config = dict(
    image_size=64,
    embed_dim=128,
    encoder_activation='swiglu',
    encoder_head_dim=48,
    encoder_moe='top_k',
    encoder_widths=[80, 160, 320],
    text_encoder_causal=True,
    text_encoder_parallel_block=False,
    beta2=0.95,
    learning_rate=0.0011,
    beta1=0.9,
    shampoo_beta=0.95,
    batch_size=256,
    final_lr_fraction=0.05,
    adamw_weight_decay_other_params=0.01,
)
Rows from block 3 of the image encoder of a small contrastive image-text model, named by matrix and row number. Rows with one number within an expert belong to one neuron, the router's apart. Each number is 128 + 24 x the weight over its row's rms, rounded and kept within 0 to 255. All counts start at 0. Numbers have three digits each.
Before each expert's rows are labels from the 100 images, of 14848, where the router gives the expert most weight on average: "colour at peak" is the nearest of a few named colours to the mean colour under the peak; "strongest on" is what is common among them. Only what is clearly more common there than usual is listed. The data: flat shapes of many kinds, plain or patterned, on busy backdrops. In brackets: how many of the 100.
# router: router (encoder.blocks.3.mlp.router.weight, 8x160, trained with AdamW), inputs 54-107
# gate: expert gate (encoder.blocks.3.mlp.gate, 8x80x160), inputs 54-107
# up: expert up (encoder.blocks.3.mlp.up, 8x80x160), inputs 54-107
# down: expert down (encoder.blocks.3.mlp.down, 8x160x80, transposed), outputs 54-107

# expert 4
colour at peak: brown (63)
strongest on: orange shape (81); brown shape (73); its colour: orange (53); its colour: brown (37)
router.4:093107121123175141119144109133136132168126153171142104084148115094076117119143096115115124080120097142076135157092162093155155162148148136146118136097143080129135
gate.0:126158112146108105174139107144137138148115100147120124125150137144137105147106109186160128129102109146109133148197133153158104126149104146143162133104134097083139
up.0:120105150147121140114093122129125088106176125103142135144119106146095157117138151148151102123158134106120104119119158119117125159168128135123097087151100118131103
down.0:147116125133107117120132155126175137106099104111142128145113131124128130151147140157138095072111121112093111116089133129130135098128119133142109108098147158142144
gate.1:117121105090119123119181150107122143145128123109117154112150131097127151127134154124127173087052142105149141142173137099103136130118137124124189140140121136138122
up.1:093101116135103102104113105153119138122112135157164099159124093111135116124115135085143185166145132125086160154175177113140152115142115137101155116113154149128137
down.1:152076106096128136105127124127115132121147113173135159097132148109092161138149162143104146109147159124111153095104140161138109115103176125147104128115118191172153
gate.2:125113147124165134149175123101117094166126123111147136095143136158109126100124108143131116165167142099141108136130112166120127148151143082132118089122145139162126
up.2:114147093131071139107124131133123127074142150169096127140127112115173132105171159081095123129141166142131088118151151135142135130119102171118114161123155145096140
down.2:161130124129194105118129133100161138089142122115114145131087152176099121145114151198126090124130125110119118131123085143142100146165090190129125144137122135103129
gate.3:154133109127157110092128158115185085161114117103133114159049080148100126152116126151091109111144092125106154154090126126151096111135128156123154151119118113102126
up.3:120141118157112139108130144099101131119139133152106121132138133161141103127143110124093168140143125143146111101118049158147108130129109114152083134103130132116110
down.3:135127140123115155092075123097157112132146154134151161130116166119151118105094126155102101138114173113118120094119136169145118091138134132131168090153125128088202
gate.4:132149145136143100144105135113179148124154160127129103173111119113116136150127119116142139154133151138148125156111077112095155112095129126122095154154125111066084
up.4:119130076115160143136126108093097146145109095117113143084138145126126116107110136080096096132108112157152117085120157132093077108119155103162128139135166102131112
down.4:121152138119133162121113149137151135159096137136148155115137103165120091140093117089136165105108114116124108131105151092103155117124093148136150124111123140171128
gate.5:121108069118143143081078103106129128129119101129125150125186164133151082171157128095135137136136158148150159134098180108113136105116119090133125107141087120124133
up.5:127108106109134150081099116119085104135136096105102099125173158128121079137118160083138131117154167170162145135121118115101114130125157136121117128124113083128103
down.5:142091151128128127122132136096139118168157123103141117111134107171110114075125138127141147086100133125097140134141176096138122116131077188136134128130132100126148
gate.6:107124102123136187111177140105135142128116161124153140137142157142129166187137122072113145140158149137098099146127130133148127152096077156147128103136137118144116
up.6:131129184126090101143119117149141116125108096118086124088145097101132111063101129145151097106138075178138110132117180099117080127174147098099127164128131102117139
down.6:137119129141145110158099153144136155108074122109120155086150100105103167149148155118140140156153135090141161142111170106092053122142127103120095171139097097102135
gate.7:100122095123139139104149124152117137124117141110085120155184060128126128175162092102150058166111117096116160092168143108124111139141158171135138118157124098155093
up.7:080119114114130125103116116109148133113151145104076136141099070164130137139148100110132048118155113134123153132152143124119128124103127117126156117161101098125132
down.7:107121131132130131115125157132145137118117163165119141095117112095145133111106143092123109133136172170127139130146125124089123110170073116122111125160139134202145
gate.8:078150129106124131180125112134110130106073110151128090111159139151111112121162124167116144173126088124146157153160123109133128168117151124112163094120133149147134
up.8:132119108121142151112142160144126104151108088096128092148099113151168139129151117144169114100127152101075143098097115154094158131166137156101107094132098132065144
down.8:146119125122143142134177136130093164109118126114142137098144118102121173131118136197141141140110142152131130102126100114114129123141128075140152086160150131158084
gate.9:121154117098086123104097135108122148118125119132087147142166093100176101134140144130138091187142084118083118121100157110169167115126104142111176148139104162122112
up.9:101173154124148128135159143165132113118157170141183147125100149157119141178161143168096148126104127145140152111171114126100134092140087147123130142114109130150166
down.9:132124143123132107150134126118101141137157171151124155120102091111134151117106084134136115145164177145135097115144147151133145135129114136138128129190137130134120
gate.10:087067130108153093137149104163161119148109091146112111134126162104117112193119145173103127113114104099134147139127119146114132118140130120132139134122147145161091
up.10:174193090154079141129133184095114154083142137071106135174120135129103130086112100104164127129085108118152157115103142102106120113123132137110130187112103132142130
down.10:157165147133104126099124101096110067156122117122167128099138115133120126140105150141152129096112132132129086117119153161159165127108090179142128140143141075153113
gate.11:159084137159079126106141133149129105142137105122150096140090087113112159103138115119149124107160109161073142131118145136178156119148109133143091127079139145160122
up.11:110111095106063121127122156135123098136128129118152117171118078161128181091111108139140123115146120153100128115123143114144091174134090140164102121097124109118136
down.11:095167160136113097155129163132070139161118157153127162091125137131164117157141131110159135152104140138172092120133107137070163123094139117112150106171126171147121
gate.12:144102157127155172154143072094120118159148137124126144124114099149111105147105107115108173120149118113151116104113096120148071168151099122133141155123105123134131
up.12:151107124104143117151164084106138108131125133153125144136097137108151129122132121124116144112136124115143126129124098152138134138124106143116127150124128116115099
down.12:131127157107106168146149094105148128108125141146120130112115140165153159073150099123087147124152152099133111140122164122089137119142158068096141089108141127144085
gate.13:158158114145144104117146113096157138091145159154154116162144126147150145136136103131156083126151126148169132167171133137104114100174096098132096171129152114118143
up.13:106138165100177107104167112132133118127105148130112143111109137112135131134154103111165160132120143136115103153141127173158119101144068126142121140133101148122112
down.13:135122120127127106180099140141149135114140116135119151122172130113104070112096187162129151146149104121114117133132143137118130129120127149135098135139133140104107
gate.14:141097089187152163148112124099145141104160104115159150083169114112124138117124148105129073070110115076092116178138137082100161152106131118155105108136102125155163
up.14:121131131167111123118135094105122139136133140118128137112142095119099133122089113131136103119086116159065117137149162150119112137123113133119139117110115133189104
down.14:116164155114174142133143097101116098144117111116100112173133123123122122100108097132147137151119106148126131153158110165176089165097137135155091074108112104148184
gate.15:119136135133134131146107154136115149101131160116157069115102169169112144112143108177129157127140101148162174089155134118151151169121140144136109126127074121137123
up.15:119107142113145104133123132140135111146166121095155084117093167157122131136142095124160147112141120157148120130109133124118172128154119133120140149143045094117126
down.15:117133131104112118119110123069154158185113115074139124099110128122147152118152076123119111133142150144130170158114111153127095124144118123205133132140142112161103
gate.16:153121097116114151095138117130123124112120133155141133133077156113076128085152127161149141187122143157123146071145161125155102086100092156136109102131138129165152
up.16:064109129127131094121091112126124119123105095111148129127148114111123157199073168156118123123159100126144163186123111087145115171140138083110139144101132127097111
down.16:114102086116078098139103141145081118151109118113126110158112120132172112129122107118133158144141122137152140157106127092124144096105082109115110145103097135130126
gate.17:122110084120134151126140119098181119102144162092111119120125142144170106112129094117136110110116160116130150111157121121174134125147143150115135091103149127104107
up.17:072111125147129146137098104108069125145092132148135098120109133144111146181177147109143083164080119123150118122107158138124129108103106133128155145129134137117124
down.17:140133124150119134153134146113095113135116157175119135136120131091127134078146156126136145078105135146118072151089141083149118099116184135114105136095078170130117
gate.18:114143122149136149137135124125111117158110158131083142126175165108097122139134174110113088139153094149136099169155133120109089123114126142092143126133123117105097
up.18:107153152158132133130094142144068133125136087099124134099166139076097105137139193104131146076128136134147102179133121117118140085081153161131128141137097116135094
down.18:075199126147149112131131116114174112108082166119108175129120130116108098162147114073165105074135154134131075119132147158085111146130119106173133178127098149118120
gate.19:159144159100161136135160128100128156085133106117144167100148126119092140099149131133134108157108061152118118105102158155100161115136135129112146096124086117144132
up.19:164100149093144094143084151127107159116134127104127142165113134100090147118124153103143184158135126138150077106169146136099158107143127141117124134137088095122070
down.19:154091083111110121139081111121142066120127111128141099090133129114080095141110113125115113127173162163095087143130138109110113128123144121111148127130148110079143
gate.20:128140115135172147168160140147122158117077134122125093138088137160122146149133107108147147211105072106135088143131112101147135127092132127141152104155104159125104
up.20:123093166132124128083149087054101138144151123124147186127138122112110166127152162124109084108102152124107167132142118134103111126152131135105109176121114132117141
down.20:118125157154140128136114115157087124140152089099165129122174084122144125132138126122128139138146104146107162117153152086125173127112113114121113141085169100093130
gate.21:089163127123151124105131138118149161100092106125123067154124138120162177138140103131096115117171155139111184126137132162140099108121100143079159101157146151127109
up.21:127088137107132114103145123150188133132130156106119169119116117160147153129102162172137102086146088151101137127121160165172128142113127126128152180168084144117151
down.21:128114111154106091124168136080094089149103095126086139098119096092115104113159130081083127106111158140146140145163100127129153149161132119130146124122083139104145
gate.22:087148122095131104122111125142123127135121128094154121083093115143116127097137106116148121122114102130121123141160112131089129172150110123127146135122165119185157
up.22:108133153190097103104151128194114175129094136095083120157133124110120122096102101102137128152110102143119214114128118088130120129146117112120119154131114118120112
down.22:146130168117177162150135152132084122077143145150133110106108094113120158162130121148146106137158157091147120088135101151092089104159113103120105112095141136141126
gate.23:138145154160129114131153159093132132177130153113127121124128128136138113135145168108089163140109126144139101146156160137084112122149114106124147155097140104142117
up.23:091123112113122153082096142158127153149140133117128139190135145088122136111119150135127101172184135119141139145112138128108133074101145094168160149121154129095155
down.23:111158141105157157142167134095146104070130123114145133123155143164139187102149184147071146157106127153109134118145177159136124109056161128133114082144135116147081

# expert 7
colour at peak: green (35)
strongest on: green shape (95); its colour: green (88); count: one (69)
router.7:103098156138145156112123111129127103113090151124140161118129119170117153127144161173119081156113127176174114110137116148107142127132125180148161101140123129124176
gate.0:178130104124143131188128144128137122119086110127126172103129109127142144107105137168128120131134139165106110153127159110137103110147110132180141115097102117154154
up.0:169140131153129159130123147099117147119108135152118161161182102093175143116130141129160167123176126143139095120112132096112129136143140139136160158101125123131135
down.0:110128085104099099118125130105095150135108116142142081152148141118165116131118120137098126124087118102135109177172154142107107123135105113136118106164115117161138
gate.1:128150128181148158099097106135125101117131152116153144087127135126130123125132093085147117150163163156130126131096102129122127180145149152160140133136108139119126
up.1:157114162150145162148150134087196120151168126129112132154105117148132149166117129132117108157111105114096076072102139140116153101147145126124112087098129134195157
down.1:141138134125135136151116148116129093136121108168173147136109170091129156135131158075149096114139148118148130151105086113138135129171125133132111128113145111126135
gate.2:190110141139147117173125120136114133135116163099135168123088126149121110111094170121173117111113094154064126140137125087107140128124126082132181144129106119146105
up.2:094146134156132138110093104122170117085103094127135128122133172126094186149163110137115158172142089142186117135146128139159116102135099136125088137164096138113138
down.2:177129155104100157147115142155141142152149157106091161182124107116097130131132139088129136121136130151130098106136115110167135124161103122134108118131147140163044
gate.3:137131108150165138136115147122104138140154171142127153165108139175128154157163111125132115156118180138196150118141131147147116109126129163134139108106133116144128
up.3:115095121152082135112127147093135179110079099129161193121123114155146119183187137093160127145125096173132101151132131115126132141106103169073117108156224145112150
down.3:142122129139116116142127097168105105087140158100121138146105113078102167110100102130169132134094143124144163115142162125137137105157118130129113096146145127118098
gate.4:146135128110073134150093159143119102109120127133120092141112089148116175142137129141115151081139092153080124085132116122148150123120161137121186141106101140164147
up.4:145104076130114125144108119137159122105140139139131099096128107161113146122138138132106124096163065154097138139141111114162112137153142143117162126096145120171166
down.4:122143129125117140099110137167134106129114144135136140116095081146128159151101127137088108168139110091111179125146181175092097154166131144098144188141099130089137
gate.5:113128135128104129106098138130168135159087122121116153164110125117098108128116171123106131087086123146096102167108142111100148154194150129129160118135160108132105
up.5:114125139142129145153121147161158100127111124102127156156133121125125097114114160143142104147080109163103087169082127125098121173141135127138126121131155071155117
down.5:117109170110086166120140128170148106144169114140121132175145093090166142119140109143158133152130170125135141107077134141150099136161142097164111130151140176114144
gate.6:186124133111161118139151105165135142061159105146141084077135139122132171112158128133126158095106116117128133118162124112116148120122148131146139136133105196083110
up.6:087117134137116149087135138143119114134123100139116131125115149107080114106128094081134137150157120173165135117106163118162143173145088131122136123180100147163117
down.6:138113137125140093118131135138152097081136135125133108145126140129118144151147144138148167107116145102085172061094145162162130120143126124133102133159099139128104
gate.7:146128190088136145151091156152123142133110158122142142161091102111099153154150123119139148110145151143124136107152156144108124115114110140125104110114119111133192
up.7:120121129151093153143103125129126123121120140116182106135113147093123109151144149146096145124133099164206163119148134106134199141106120120099099120089113117129130
down.7:121111154157106112087107107155137124112108115097140154105135141090110122125151134107152151171102157122163123099141123088133127093122154081126147117107138129133137
gate.8:136052143138119185154106168135126135074171116088129162138106123117090091114142150108156105084129123165126135148090109126093150129181117095129147083138087114152110
up.8:137092159143122163179099137137120108075103157142134185117121140103111118149123203091148140119126122192131139152104098170138150082156132123105124110126097101135116
down.8:112122126128156130153120146130196157155109113134124173133132121102102127132144085115121116133174135129135116097101172115126124085096209115101128121119099121155139
gate.9:113122118111150132159145135116172126092141094126094095117116144114151076124133175126126129139115115166137136134129141173164116141125164153088099149128095162119108
up.9:118134122122129113089109097100134095139156172166164154121145145148136120097123120102148136114142129123127124095114135088105067162148116101160131090180163132170150
down.9:120146148147126090069089163081157137128164116130113094126143066099126117098163134144127125092119103124140130110116123177166151133157160137167154159125116131149101
gate.10:139129125198141062115147120130147123130105109135100147116064129103146123158181109157098083129157135148109150184109112149131062121126115112134171125140123069147135
up.10:105121141114118160108154067164123145118176172124138115117175144148106163113102177106108193132094143106125100126100161123157122121125137133114116107140123141097143
down.10:118108152127181107124140126123131152126122124135097146165124132144134158141152140102132132152126132103129127106101136155118120096099117079115108104124119106156090
gate.11:132132122121151133102135096172109123132122124142097153166136164166120102117130139118125141095118130121106152093132123161161105143124089123135136102135096156129159
up.11:095103130132143120132085126130171172163123132148084125121148127161118098136149193120118106142100111113132139123143122131186140163127092115096122147104098149103130
down.11:126149135146142110147142105130129130111106118141112173146125066108113140117133138112133128121106159151132149104114131096141154111147181101114102126143144133102102
gate.12:117100132093144085151148131130118132157083185110100116151152130153106169152110134124102155134156098110146119111094085101132149091126109092135169141150114133119137
up.12:121096140081122157107136156129112149114139131137073101144103110104114120113151132128118147147135150128169089129105069120129125073109157113117107155136150082128112
down.12:135103103118119109128117142123129129166101142145115106112144139137125155123117130130096161141141157088141123142121119122136114182076191115125128114167141061123099
gate.13:127129132074140107107114177098148187128168134147157158102119151167114134140123089148089109128133105114170090149156129123120114136148145139085147152126102127161148
up.13:114150181133130104102103128124134114124156146106163142124131121175133146092130128121077068110110119150137064162132135102087093114143100104136157145115130114099112
down.13:135091117087108094168147151100142154114118146126109129137109108136135147131152093143139132165084136100145093130145092157129152119085156140091115115112141141138134
gate.14:138157114144151158157102116127138164187116104125137084174138127098099104135177151130089121111120121160135125160190157154181114111123155149136184111125145126118092
up.14:146129122104118100163152114084164161119105118117095150104122093131141115149142130150135107106122135157135126093141080125112173120130131146131098147126156145142127
down.14:135095145134136162179111125108123114149136128145137098136126169150146169105116136148115092098093128139100128119109153123151141104123125121109111122091133114076122
gate.15:109113165133120159096141118125110071101151140110100131078143098119149135129116132128127117127127157123104078175152108123124133144112121142154111162148160134161122
up.15:101114108127099093149071138091151178169106162107139144162126121142086129102130147090162103100151132161178148092133125102094116117139132152121151118084133142115116
down.15:176115130092190150111127102112196130129126112116131126124150111116161138122110144097093098148167111143091090132131154139141139100111136108123157150091156133122143
gate.16:118096151129156141103135125167137104109116160098120139143125106135101102095202107119127147117114134093171159103094127142130160083106080151114104164130186115172119
up.16:103150126136140082137157137097125133166143113155180150127148131170093133106083134165138100147146147154150136157132098093160133125158150123126135151094129105117125
down.16:127124153087165119123106118137153142137105164116145138109124100083147111163104094128131121067090084128158128118148100112119108173100137170141134151130129144118096
gate.17:133137136145153196126112138107162126120146113125155146147106129109113126163117160128157122115128126122140145105098108080134172117136095105092124120174178105122155
up.17:117147123140144166117147136109152122146145103144161153103122092121086116105117150115139103143108119118104124151141114137093168150113122136094128093167165143124171
down.17:130102146125141142121104099121130120166128123101118127171096129100147142109113108125119062147134118167137151109120126136095147097172128145130104114176127140114110
gate.18:120134128116110142121099115112155127117167124160126131121132136154143143115115087101162091132108112114158158129092129138153091140109104187144157147166147133138063
up.18:117089148120097154124092130141156105133153138139112121140147165074131101092130117109100153093118157127123119132136142110149119144131083136140098131161082116108153
down.18:149110171143134150142107123116155119068119160145182108134155113124170153126105140157129173118136095115083127104150155155159105132148156100140155151122131097115127
gate.19:134131082138111144141145115149115173125118160161171128161111086139122147129141104175124138154153135143123112129138133153094105151124143153150107159103156114121120
up.19:117128151134114120118125088143157115134092136118135148138113102142163169087132104155118168136126150097124152140108179143112150126130150137135104122122141141162136
down.19:088153098116152094135165106103090147088131119115118133131105130172160117125182091161117111140138097131140086132108154070180111146135113175136097118116084093112125
gate.20:107114152131151116138107091109108095121133162119115120122147104155123119159136132128156136191132114114138093140118117139129119101110128124099184155099079138142104
up.20:144135144124101118113119128134105141167092150116141157120099135146159133133135135117125092144130157138133161079087152112113154150087091119131127078102169111134158
down.20:095111136104100096130117110158119156160123186128145119068156170138123133146119090127102135152150129170112122103130200099153110155162108066074117132125123148134140
gate.21:119157166163124096114113092076079135151155102074138114117102104134118167177155118150123129137138104125104169098122141075166132160113129142143125147149126141142118
up.21:118131135107108114162159134142155128142134154107130171118108148146142148145101113159136135085129165148125103141152111113099104158108098147112103082109096172174127
down.21:130134116121087140141145129083149087146135119112137184120117160126126122079090132154158133155109120107121106140154072162134152115187141124128143133132103152139093
gate.22:126119159130178128079092124099136112081137126156120115112121101153079121137127141138098098147131138145122140102100087094120101123111139145119146159137164121129142
up.22:116115160125151112108152084122105140131126166146119157096144140097103144151156144111092152131103139107169137085121115104157085116078134098129127162145139116135125
down.22:120165141120127067123162130102138143158101164156097131167119139150149081092123101115120175124110108132097144120102174117094105139122163150120120089088125149140129
gate.23:134113129115113154074123101101111138116144157142073135097147155136112157119113149129164141145112139124151106108131143126133161099124122136154125160164166135121135
up.23:172103127138089135109103165150110127117126113131116146118135164129120133110144145132113136183135117120133125091117091151119170098132171170141117117127138123110172
down.23:117140131110115089184153135116163134149119117114119132126086140128122121119142114147151122105128093116133073124133109108130130106128148161132164168131070156116122

# expert 1
colour at peak: red (46)
strongest on: red shape (100); its colour: red (90); count: one (60)
router.1:073146115170115083149174148126126163135161157142102117105154148141161128107067097144144134118138091116129097146160153072113106136122094139114135169167157147139111
gate.0:120122166113093146140118151126136079164094131127148137131147124113158126125144129054162139153148083178105119166107151125132130114137107117155125148138123112119107
up.0:114106103142163157134129125159144107100100117166098098146135090155145132109179136096140138133146134115135140115136129124081139160120137070141151162114099118154127
down.0:122140120142139169134106106142082103052160161144119112148180128141068127118104132086184123118151145096144128147125094124122121106105122136125152193111117149168118
gate.1:132150128079151123145125105145175083106107105132101122144158117153138133161186130149099131139158139130104155150107128088087158152173112115140124145169078110179133
up.1:110111159178133164110112159106109118165174143116121087112117112100133128162143107095124139125121121170153072154107140134115139098099118122085142097150177135156106
down.1:138151056112092124169108126089089127129129155148124116134135103148143113140132105072148108064070111111108174175111174084118121090129099122143145108098098140119163
gate.2:118150141159104138134121129133115141128135181160108118120124153194146132148108132114114130151115134117179132149099113147149145113121125089132154158120137113115131
up.2:104090143106170152148166113088141079127076140154134160136130150084132116111078104106092139115125109120103186104120127124128147165121101100115137113118104135145115
down.2:143214139130135133138100093083164099123104195097163088140131131107161142133066132098118107127134123138094113159123103143117153180149099099129097122147093086156103
gate.3:125102111137106115133124143067148120164124177139105119177124128146052146139135128123145124075129123082129120141102117069131152126144133150154125134139173131143118
up.3:113122124149162115085097132129113079112136089121121142119133106094128066160165144131118143172106129154078119094102156130163122116116152089127130101113111120116147
down.3:163164095156145131132135171134113101137162113099161152094136082101128176096150125093098157156135133175109135155172133127133114143148139123111142135130117134128112
gate.4:135108162106115093109117107137113127125161157132142093146163135133079159118168121109172117159166122139125128106122135129095157148136182090144192173148099152130115
up.4:103157090120143147160142124153119114117108117108134145113096161141168106164107063106109133106128164097123113124148118103155119129128107163056133120131145171145140
down.4:158105131127155115113178116115106109112104164147121168078137089126099094167123156113125084127125139113117131127127118137157128094130146147154118204136130151193137
gate.5:112141107122107134118136124076076151142070148119158128158109113129098169181132184142124132112110138115135134126158136120165135123085137128144125111105160123141075
up.5:087114102118106147120118088057081099124156121110105135113151096145079150156074151106148115100146133132143117086153117126150092111176123163127135116162137110128115
down.5:130133107140142140126062143110138129129143154144147129101148129128089145141120127149099087139102122125117101149130130160124119132150116170125101128121128124163123
gate.6:125128077139097113126146121116171127138131135110092093158098151155177109119127121128166121114150158121093098151132105153144139116124114117149143141116129147129128
up.6:140106109130116174128126119117083085114123112103093134099124131137100157182142124131137122146133097150121121098123112139105125135116117106109154123121170127109138
down.6:061108141130149124112159133129120125133101102136089137157194101106144089091131087097122125122156148151107095111108112149147144111108101151119128158055142139139146
gate.7:116122110129137109113125115081121133109123129140156102128123172164133147139138169130124163147127118156167157124127116138138160165143140109120130148118081129093151
up.7:098150136130139166126102104209119137161136120122107143153111114122109110135117108101117087133146130143127117129117132145151079123109115135140128118130177105138095
down.7:163120143124145122096140173120124155154128116115139163127136120158169158129106130106139152146139121135136089146088152128140148129117132080113156150126148037114154
gate.8:134133108106134151119145142103094136127116122133161109153108121117149123160130119128112108111129113086095169159083163122127131080166132107106161131141088178121141
up.8:082141136161144144154132087128093105140119104126147125115133141144150156178099165172100125128127136157103118114131154098119136135155132115117119111132146116096131
down.8:121129180137107124090186142101144099094101146147123087156138102126185127128143134098133154159111115123130140153091136122115144152156127133092167117112079109159108
gate.9:146114158117137110151113123125131156134193142137085159128109112133109109136096149141078112134133121066141120129137154115165151078118138130108128144157119138127092
up.9:135123103181137142178128155148098129098124134137118147109136164099086167106146132104131147122130118150138092105119056136110109129096137123113126141093130200110098
down.9:116138120104081090148150070159117132109137136104156123107083113130122100095144100159156128135121118148105127145116123130127089154168130135146109142132152135139116
gate.10:124105111095136088093119113155175108152142108102129125118069132135121131171080128137111103062185082144090122111105122105099134149134154106103133084093104138144167
up.10:148114099104125096104136150164146107111070150094130155076146120153115154157083137159134118125149125177141106126141129113143140117166157096098116106094134108103127
down.10:104107162160119108127104165208144114179123146129124119132100145149099147150166117102095155118168124121125113139136127147130092126169090152164141126145086137145131
gate.11:123164100132138125134154108150093135154141139151146124121161131129130131158135146145100109148080158133129139097136120133107096179133119147123147067144126125088129
up.11:121134072140082115130149086091126124158174132126134129152117125129134073144111114127117123124106142137121109128152107163129113145135098150122132095077112149139070
down.11:090135086137138128145137122127104140131135066123152164118126135152147136114111142196138178096116148108134109106101119048109138131138123130103129124127097099134151
gate.12:112118165137194115104121155103113130160146119152136085139148120125113122100134187124144124168111171178126083131174153120143125131117122168123095091135127139130137
up.12:108121125151136181142090166138147113097121149099091144158134140132126123125132152136120126125110106106092146110146137125124152127181113148085133150098139149139125
down.12:094068102118086145106087145153097109113186132133140133111072094156113143162135107163114146181118125120133108123168119111124154109130172133155141106144141109137127
gate.13:116169116136118099136084168137089157115129172162112136151133147086187125126131152128106107091158112173144126115112071108139122136163162131120144154101160130125089
up.13:115157120119128156135138168130147149132148160184117097100108135122137153122113162148141104123112109138138127112064097122110121154175163115116099144143161140097094
down.13:111112139090169120094117106145144142146096134131102140164147156125105135131087152102128121125119174126120122101170144124135115138159063180144093155155125078110141
gate.14:142132125114088140136170100088174150122156070132135115129153117181152112102158101135131107082164154113130135123155102144095098146126106114112116161165112104143145
up.14:153110084112094093110148125131153170149167128159194101144129071119124133140154124171126133084122143120105119142133153132117159109124157140120121145158109134119162
down.14:135136114073128128153201096081088165101124122118113130111130144112135162107139134126106132149132109114111128129135077155141132116177161131124146103124106149091112
gate.15:153112099122092167168170097137106112103138088113156101115175109084125131129124141149148110112141171152114155115133122174173131106087147099121149121098082164116128
up.15:119147143126114093101091128126110116122134144140144114156084110165132135115123140109118098144125140120152108157193147118132089108188084139106120152116163171123143
down.15:121094081136129129089107160151084154139119119160159119139144124074137127157116104126126146154152118123111141106126136131110159146158120169116122144123137083122097
gate.16:107095090112139141173148102105111154127110145149140147131159087106148144143144135136127113125126160181139138111119157121128129135141144100153142123141135142117093
up.16:128100101120149160132148131130112165121116091142113145166161099131138165148101149132130116105148108157139119083093135114142091111143186102141146091127121131083105
down.16:146164084159109135149138161139118121118094089102089142138092113151126133129141145158144160104080097137112121124115094130098138125124157127099154140185098139143135
gate.17:119138093174084104124082136103118105111168124112130147114165120137105143155097109120096145095134146143145126173112153121148118116140131122102141105129160117104107
up.17:161142152169144169126135135151145113122126130091135100131088145155112128097143117160144109187122139167122151111141111151149128094171133134141145102156125122147156
down.17:086114116133143101158111184110117136102093121110081055168143093122132126213116090161165095133106122122109143114095133143147170128143144127099127109146132141091133
gate.18:101140098172145159138149106137147151130139137159144138157175170125130146113086114141098114149120085136149134136127110116141151128130099121115094109118135149106169
up.18:109156091137117152085138127152139168188100113122141138101167140139147141136098157113089092125132113149130110127071167136116118078107101091077090132103127107107156
down.18:122129148118176106155111133123126117127148135118153108187122127119131108121093119138108104116177135116107139164164107110125121113129108094092162153171107106137125
gate.19:098168122152157167130174147140142166157107133142149147115129144126131145121115113133151101088162117114136107113166107127138107128143123164145156156145094121138113
up.19:093138143126103120135144144130121118094122138119107098134138106106119100142125103175112102158173115123165176108124146125140127134175118123130162158097077149127158
down.19:145145148161135094138149154100107124099138146127160164142110149117134136107123123193107122156141119129086122128131129135116122111130110142153073155149113111173105
gate.20:121097135122095125119121129125127121169153117145143107114130138097115142097183127103106044097120119132113089140106152152148172169117183171126159103124139157113119
up.20:170119098133139125101154132095139161105113070165124151118137150125102088125123129147117149139099155122100108118101159133108147115116155130123082140121120121101150
down.20:147109166127131114132110158113141107092111154190070133164134118121156132079120120115112161118082143118150130112082101108136120108105128130153090124122133151100105
gate.21:133141132120097172111143132114135144108147144134124151142093104095096120151181187120129121122113130092179148114104141114083111134100158143108163114126114108167103
up.21:173142104137147123146152134142092148148143124133146141160139104160110151127145149161113170103149077108105093105127116101133102155093118122107143107114162090130127
down.21:099125139126163126137115148129116140131121104128090121125129169122113118165101154121132149108166131069078133121095140199136159086108100130127138166107110122116081
gate.22:145091124080174163122124084067152128113122122080163132145154134113122137124127100093138111102134135179120111155141140105153134141090079141152098121157148159130158
up.22:128126090177131142122155139093135123135072125124148079116135149065136131069088132118162142140091126121137118111123130117079094156064116145145116131138143129140139
down.22:099143157135134103141108116141112109148100125169085152115132109128137150145135109147136158118123143111141132071085122131132097162112117103132123140134134145135171
gate.23:121158136085094104122116096128112145136144127090098124109118110152167129101150154128112146133124135174164095138126068101078100137118114066156092126124120127156161
up.23:090120089148107106134152106136108149159158141123105113089114105147172143104113134181138145134144150159149110131125109115134085142109125112154136080105130102127118
down.23:134101159126126170141104124151113131140135120130153135151081162122111134115090120124068131140090153117101160132114109140148163156078175115142129147130155143127109